config.toml
model = "contrastive image-text model"
dataset = "rendered scenes of coloured solids on a plain floor"
train_examples = 195000
image_size = 64
crop_scale_min = 1
horizontal_flip = false
color_jitter = 0.1
cutout = 0.4
tokenizer = "char"
vocab_size = 29
loss = "softmax"
embed_dim = 128
encoder_arch = "efficientnet"
encoder_norm = "batchnorm"
encoder_activation = "hardswish"
encoder_channel_attention = "se"
encoder_depths = [3, 4, 5, 3]
encoder_kernel_size = 5
encoder_stem = "deep"
encoder_expansion = 4
encoder_widths = [16, 32, 64, 128]
text_encoder_causal = true
text_encoder_width = 256
text_encoder_layers = 6
text_encoder_norm = "layernorm"
text_encoder_norm_position = "pre"
text_encoder_activation = "swiglu"
text_encoder_mlp_ratio = 4
text_encoder_head_dim = 16
text_encoder_fused_qkv = false
text_encoder_bias = "qkv"
text_encoder_qk_norm = false
text_encoder_parallel_block = false
text_encoder_inner_norm = false
text_encoder_drop_path = 0.15
text_encoder_positions = "learned"
init = "xavier_uniform"
residual_init = "zero_last"
optimizer = "adamw"
lr = 0.0016
beta1 = 0.9
beta2 = 0.98
eps = 1e-08
steps = 5400
batch_size = 128
epochs = 3.5
lr_schedule = "wsd"
decay_fraction = 0.2
final_lr_fraction = 0.05
warmup_steps = 100
weight_decay = 0.3
Rows from block 2 of the image encoder of a small contrastive image-text model, named by matrix and row number. Rows with one number belong to one channel. Each number is 200 + 40 x the weight over its row's rms, rounded and kept within 0 to 999. All counts start at 0. After the name is the row's rms in percent of the matrix's.
After each channel's rows are labels from the 100 images, of 14976, where the channel reaches its highest value: "strongest on" is what is common among them. Only what is clearly more common there than usual is listed. The data: rendered scenes of coloured solids on a plain floor. In brackets: how many of the 100.
# convs0: expand pointwise conv (encoder.blocks.2.convs.0.weight, 64x16x1x1), inputs 0-15
# convs1: depthwise 5x5 conv (encoder.blocks.2.convs.1.weight, 64x1x5x5), a 5x5 kernel
# convs2: project pointwise conv (encoder.blocks.2.convs.2.weight, 16x64x1x1, transposed), outputs 0-15

convs0.13,100,193,228,229,187,249,291,157,193,201,250,176,224,253,213,133,204
convs1.13,104,231,231,216,222,210,230,196,168,183,197,237,168,122,175,236,173,130,137,178,213,169,145,120,141,179
convs2.13,084,204,234,231,181,184,245,159,193,228,168,208,292,181,118,166,225
strongest on: orange object (72); count: five (46); cube frame (30); its colour: orange (26)

convs0.29,091,110,227,215,168,269,211,213,160,181,231,227,169,238,182,140,219
convs1.29,107,202,177,179,177,219,219,205,189,170,209,219,290,246,201,209,186,270,311,231,218,208,223,249,221,263
convs2.29,083,265,208,228,209,187,144,137,169,225,171,202,149,212,250,268,173
strongest on: red object (100); its colour: red (32)

convs0.12,112,265,75,176,208,199,237,190,204,213,219,220,189,156,193,218,210
convs1.12,089,150,159,127,190,182,166,169,183,178,223,152,186,285,229,197,169,167,271,208,143,204,203,144,153,178
convs2.12,127,236,282,211,152,205,146,164,201,182,170,255,231,145,244,192,173
strongest on: blue object (56); star block (34)

convs0.27,097,168,115,176,244,229,280,199,199,160,222,254,194,164,206,234,209
convs1.27,100,184,208,239,213,227,190,159,187,154,199,219,133,138,107,185,226,147,134,160,222,230,215,231,256,223
convs2.27,109,190,241,157,199,97,191,205,186,243,239,174,133,187,240,205,169
strongest on: purple object (94); its colour: purple (42); cube frame (36); jack (31)

convs0.19,108,176,225,184,102,241,131,163,169,187,210,179,183,205,219,134,199
convs1.19,104,187,151,182,221,200,204,185,218,207,182,168,205,220,220,210,140,198,238,247,224,132,100,139,136,141
convs2.19,088,171,179,203,248,146,227,143,257,237,211,170,132,244,162,218,233
strongest on: brown object (55)

convs0.30,103,114,202,194,103,224,204,173,224,192,212,177,139,243,221,200,206
convs1.30,107,170,183,110,115,174,159,165,114,160,160,216,168,193,196,179,210,193,235,249,211,175,170,232,229,216
convs2.30,097,175,214,201,216,133,201,129,210,219,154,200,183,247,256,274,238
strongest on: orange object (73); jack (33); its colour: orange (28)

convs0.42,106,122,163,197,196,213,226,210,208,214,185,207,148,221,253,105,161
convs1.42,109,174,214,152,143,196,169,185,147,169,176,175,134,78,204,209,194,189,161,186,169,193,215,175,133,197
convs2.42,103,264,211,272,161,153,163,189,209,174,212,138,176,175,183,234,260
strongest on: black object (46); jack (30)

convs0.48,089,147,194,164,203,169,200,179,240,274,176,155,207,147,165,125,175
convs1.48,092,193,234,181,192,215,204,203,168,174,201,200,156,172,277,297,182,191,256,296,168,203,211,246,158,174
convs2.48,084,258,233,230,239,218,208,119,234,213,231,232,217,191,272,233,242
strongest on: green object (99); its colour: green (41)

convs0.35,098,272,201,242,234,192,225,262,224,230,248,157,269,185,184,236,228
convs1.35,101,243,163,185,149,208,137,210,95,170,211,149,167,142,202,210,217,206,228,198,206,255,240,254,213,241
convs2.35,099,235,269,189,200,219,151,244,220,196,219,106,205,157,194,256,189
strongest on: teal object (100); its colour: teal (56)

convs0.7,107,224,182,144,206,227,246,180,201,100,229,236,251,153,212,173,178
convs1.7,098,256,204,149,131,208,228,178,133,169,238,183,136,181,176,207,170,173,128,161,250,236,171,196,244,232
convs2.7,072,254,186,166,204,140,233,166,141,281,229,225,152,195,236,193,185
strongest on: purple object (98); chain link (36); its colour: purple (31)

convs0.0,096,213,254,187,233,172,265,265,159,181,242,242,235,160,199,259,187
convs1.0,091,192,153,237,260,249,198,112,165,223,222,279,176,173,237,180,222,167,142,210,244,221,180,154,177,228
convs2.0,085,243,179,259,123,228,221,122,161,194,143,199,199,207,167,211,179
strongest on: blue object (62); jack (33); star block (31)

convs0.20,095,199,166,207,183,156,256,144,194,211,132,151,212,157,159,271,204
convs1.20,097,184,261,263,234,213,159,241,297,233,197,161,188,259,210,191,229,145,171,169,165,240,191,187,169,155
convs2.20,092,237,188,216,238,133,200,213,121,253,279,173,174,195,223,214,219
strongest on: grey object (48)

convs0.54,095,169,204,238,175,132,169,210,129,257,203,140,202,237,183,227,251
convs1.54,090,220,257,165,225,182,215,119,154,195,135,162,184,261,228,164,186,212,260,230,223,167,208,135,146,197
convs2.54,103,195,202,212,199,228,268,212,268,154,185,143,254,228,187,165,267
strongest on: yellow object (91); jack (34)

convs0.23,099,138,169,227,210,206,254,128,210,199,129,235,191,178,185,217,134
convs1.23,104,200,210,108,101,196,176,208,138,117,194,146,175,157,182,222,192,176,213,230,215,199,219,228,232,202
convs2.23,055,214,187,209,167,183,203,197,296,222,227,258,242,210,196,139,266
strongest on: purple object (100); its colour: purple (31)

convs0.44,099,197,169,224,197,237,262,201,199,179,181,155,157,160,122,280,213
convs1.44,110,225,201,197,173,201,226,184,130,117,194,141,117,229,202,202,117,144,188,238,235,195,178,183,229,203
convs2.44,097,266,211,254,155,167,161,197,205,223,250,140,201,161,150,196,254
strongest on: orange object (62); its colour: orange (31); jack (30)

convs0.3,107,164,237,177,82,193,157,180,197,204,191,189,136,180,206,170,221
convs1.3,112,225,205,184,185,230,214,154,105,131,204,225,143,137,140,231,217,148,135,182,201,205,186,197,237,183
convs2.3,096,211,185,173,226,199,154,244,256,266,184,201,131,216,271,235,228
strongest on: brown object (54); chain link (40)

convs0.55,103,242,93,231,212,148,228,229,170,150,229,242,202,215,201,220,219
convs1.55,092,220,288,266,224,167,214,204,166,173,209,210,178,175,155,233,173,145,214,233,221,170,203,293,260,226
convs2.55,079,235,234,163,184,152,200,232,161,258,194,148,177,123,155,154,209
strongest on: white object (54); torus (29)

convs0.14,099,239,231,192,156,161,134,218,121,159,226,202,230,210,234,140,225
convs1.14,120,211,186,125,179,206,207,80,145,183,200,172,108,225,184,200,186,222,219,175,231,180,215,197,225,240
convs2.14,102,174,178,238,239,140,228,230,214,277,202,225,185,266,212,134,218
strongest on: orange object (61); count: five (41)

convs0.9,109,223,224,212,166,209,166,233,117,207,232,190,224,166,138,282,222
convs1.9,090,207,226,228,242,220,225,256,225,188,177,162,162,112,183,196,165,238,264,223,141,165,239,261,178,149
convs2.9,075,141,250,160,192,179,188,261,189,249,141,222,143,212,194,214,141
strongest on: red object (92); its colour: red (33)

convs0.25,095,167,227,171,183,195,227,261,200,227,297,222,145,232,248,173,180
convs1.25,091,121,192,137,194,148,163,225,213,142,174,174,228,254,145,166,222,240,206,180,227,164,190,126,173,164
convs2.25,127,171,186,198,229,192,184,151,198,181,111,210,126,260,226,195,146
strongest on: red object (76); jack (32)

convs0.50,096,205,204,238,188,147,227,254,178,277,235,134,158,152,223,230,214
convs1.50,088,216,217,169,162,188,222,145,228,179,149,165,166,296,231,151,180,172,243,194,182,191,141,138,160,246
convs2.50,130,230,235,211,235,266,202,149,203,173,206,198,216,172,260,276,263
strongest on: teal object (71); green object (46); jack (37); star block (28)

convs0.57,106,236,214,197,224,165,288,268,134,209,248,177,177,164,217,183,179
convs1.57,091,192,192,175,164,174,215,216,263,213,139,146,210,270,220,126,134,163,257,211,178,167,144,169,195,184
convs2.57,130,240,160,208,173,211,121,124,211,210,168,195,127,210,229,242,185
strongest on: teal object (86); star block (35); chain link (30); its colour: teal (25)

convs0.33,100,212,118,241,211,167,266,231,171,212,275,227,187,194,227,213,246
convs1.33,094,209,263,262,254,252,239,221,181,158,197,247,164,159,140,249,162,143,158,192,252,197,181,232,224,209
convs2.33,103,295,185,225,185,156,248,186,157,248,168,154,154,194,180,199,233
strongest on: teal object (80); cube frame (29); torus (29); its colour: teal (25)

convs0.63,098,214,213,177,161,137,174,236,198,187,196,274,289,175,234,176,235
convs1.63,091,215,279,284,222,219,213,237,185,197,199,224,173,135,166,166,171,146,120,139,184,181,181,175,205,224
convs2.63,113,240,164,201,180,157,275,230,156,181,229,205,287,148,187,203,215
strongest on: pink object (67); purple object (46); count: five (41)

convs0.21,093,254,223,244,273,115,196,244,224,211,182,174,223,184,208,257,206
convs1.21,103,209,158,55,192,183,168,201,177,197,251,238,201,218,155,183,256,209,189,216,191,231,254,195,185,175
convs2.21,065,209,205,203,197,221,96,212,219,190,253,200,264,138,158,225,179
strongest on: teal object (100); its colour: teal (29)

convs0.37,111,110,202,211,187,193,214,201,216,194,211,236,253,216,206,125,119
convs1.37,086,214,232,214,186,191,160,140,209,154,157,183,184,272,193,153,208,231,275,201,192,168,128,113,178,189
convs2.37,103,129,212,174,225,178,188,214,183,229,258,283,226,189,158,197,135
strongest on: red object (94); its colour: red (26)

convs0.62,108,230,122,171,216,202,237,209,149,188,187,220,208,102,207,231,154
convs1.62,093,185,165,178,171,185,197,218,235,209,206,181,220,274,203,142,181,219,202,114,184,186,170,89,164,252
convs2.62,091,233,207,147,108,217,162,186,185,173,214,218,202,137,216,233,132
strongest on: blue object (65); purple object (51); jack (49); star block (35)

convs0.39,090,241,256,216,241,197,225,137,244,190,217,218,233,121,142,170,207
convs1.39,111,200,212,185,204,214,195,202,115,121,206,214,198,162,86,179,196,205,160,154,219,211,181,136,158,184
convs2.39,082,183,176,175,158,117,222,207,120,238,247,209,225,150,167,223,194
strongest on: red object (63); purple object (56); its colour: red (25)

convs0.4,112,195,204,231,215,194,166,92,181,151,122,211,191,190,184,232,169
convs1.4,094,156,183,239,257,213,146,210,180,292,222,202,229,182,239,208,227,236,202,179,164,166,239,191,134,117
convs2.4,086,197,234,184,225,153,220,232,181,275,291,237,224,195,241,242,214
strongest on: white object (49)

convs0.36,096,236,177,117,188,216,205,164,228,190,232,163,157,186,120,185,144
convs1.36,108,234,213,164,180,188,217,175,58,186,208,170,148,214,195,183,148,220,258,210,158,177,212,228,211,160
convs2.36,074,233,170,143,157,196,162,206,134,238,178,237,140,213,131,211,173
strongest on: red object (54); count: five (46); cube frame (29)

convs0.59,100,175,185,231,212,186,208,206,141,179,170,160,191,120,98,209,207
convs1.59,096,197,219,188,214,214,162,201,280,123,183,182,247,191,201,271,241,144,239,245,145,198,255,226,156,183
convs2.59,108,209,253,195,218,152,206,201,259,267,243,214,183,261,277,193,209
strongest on: grey object (54); white object (51); striped object (43); cube frame (29)

convs0.15,093,177,267,213,173,179,225,273,172,253,198,186,169,256,218,150,251
convs1.15,111,185,206,223,219,172,213,200,171,203,183,240,183,69,155,215,222,140,111,167,221,202,200,191,197,160
convs2.15,086,256,238,203,117,205,191,233,179,250,188,157,209,178,148,160,255
strongest on: yellow object (63); orange object (51); chain link (29)

convs0.22,102,226,182,203,207,160,199,173,214,265,234,109,128,147,188,216,200
convs1.22,100,167,180,216,213,133,198,192,210,215,180,224,224,211,212,212,216,214,222,254,230,158,211,280,314,127
convs2.22,096,164,219,160,192,162,201,121,174,230,254,257,232,238,166,202,144
strongest on: green object (97); its colour: green (31)

convs0.6,093,197,225,215,164,257,273,215,177,193,200,222,172,223,299,220,155
convs1.6,090,167,139,136,202,220,208,250,224,160,207,161,215,279,188,163,217,150,183,210,232,197,137,119,174,170
convs2.6,110,191,213,167,226,172,153,129,227,202,179,219,165,215,295,247,164
strongest on: red object (51); blue object (49); jack (33)

convs0.53,106,185,92,196,249,181,262,177,167,159,244,222,213,177,187,187,217
convs1.53,080,181,185,157,216,153,196,168,194,166,176,176,178,295,241,140,197,157,268,246,139,223,177,149,173,187
convs2.53,102,181,188,197,94,217,162,156,243,185,216,217,225,176,228,127,181
strongest on: purple object (89); jack (39); star block (36)

convs0.2,103,200,150,176,143,198,194,253,218,233,291,189,221,214,193,124,189
convs1.2,101,160,191,163,230,197,207,247,72,203,209,191,227,252,193,215,239,109,244,195,212,192,186,190,166,187
convs2.2,112,205,263,129,224,253,201,194,209,136,159,188,137,193,210,180,150
strongest on: white object (80); its colour: white (39)

convs0.5,095,183,187,201,184,214,255,201,246,150,197,247,213,260,141,140,136
convs1.5,091,229,225,209,194,195,235,182,154,149,175,216,134,145,150,224,222,145,144,156,254,221,191,220,252,276
convs2.5,106,226,155,178,187,100,239,238,227,242,167,205,181,158,144,180,210
strongest on: red object (98); its colour: red (32)

convs0.31,099,160,239,244,213,143,250,201,167,237,184,252,249,230,190,266,238
convs1.31,113,154,170,144,211,185,151,171,141,104,163,139,172,205,151,118,195,184,208,192,173,216,181,180,220,189
convs2.31,115,159,199,239,193,155,154,163,277,198,193,235,215,272,254,234,194
strongest on: orange object (50); its colour: orange (26)

convs0.51,097,263,142,237,178,134,183,203,171,282,205,165,206,187,171,215,241
convs1.51,108,180,221,234,252,183,206,238,270,317,178,239,216,202,272,238,234,214,208,239,252,203,196,213,212,195
convs2.51,084,160,172,179,209,216,233,145,102,176,203,196,132,208,200,159,160
strongest on: green object (100); its colour: green (39)

convs0.45,103,107,225,173,147,189,170,169,171,202,141,225,241,192,158,154,206
convs1.45,092,238,220,209,149,153,222,161,134,206,204,170,139,182,263,254,212,128,142,235,258,217,178,174,208,213
convs2.45,110,201,109,198,230,194,263,234,142,255,187,222,231,206,173,194,250
strongest on: pink object (63); red object (46); jack (38)

convs0.58,100,110,168,212,173,154,266,173,147,175,196,234,178,205,168,244,217
convs1.58,101,204,189,168,215,218,206,203,130,119,189,239,257,210,141,132,208,246,220,215,207,155,209,263,255,241
convs2.58,109,278,263,215,215,172,211,184,160,268,233,162,222,167,167,161,232
strongest on: pink object (47); white object (45)

convs0.10,102,215,203,206,319,219,254,244,190,157,215,241,229,210,213,178,175
convs1.10,103,203,226,222,219,147,206,213,178,174,138,205,189,129,125,174,166,161,116,147,219,147,154,169,192,211
convs2.10,075,218,173,239,155,168,156,196,207,229,154,238,154,262,157,123,204
strongest on: purple object (73); light from behind the camera (53); its colour: purple (30)

convs0.61,086,242,242,259,203,142,191,272,221,175,207,217,204,269,214,183,258
convs1.61,090,158,185,249,267,233,184,213,210,212,209,231,169,172,121,181,162,134,149,136,214,139,148,173,211,200
convs2.61,045,170,200,199,187,189,154,150,239,246,139,200,253,265,246,194,257
strongest on: orange object (96); its colour: orange (40)

convs0.52,102,242,156,166,225,218,183,194,162,254,247,122,123,186,206,221,220
convs1.52,098,233,218,147,172,186,211,184,202,173,178,173,174,264,216,123,209,203,222,146,135,186,135,121,147,181
convs2.52,119,255,221,187,191,206,197,193,236,167,161,116,178,183,266,190,275
strongest on: green object (84); its colour: green (28)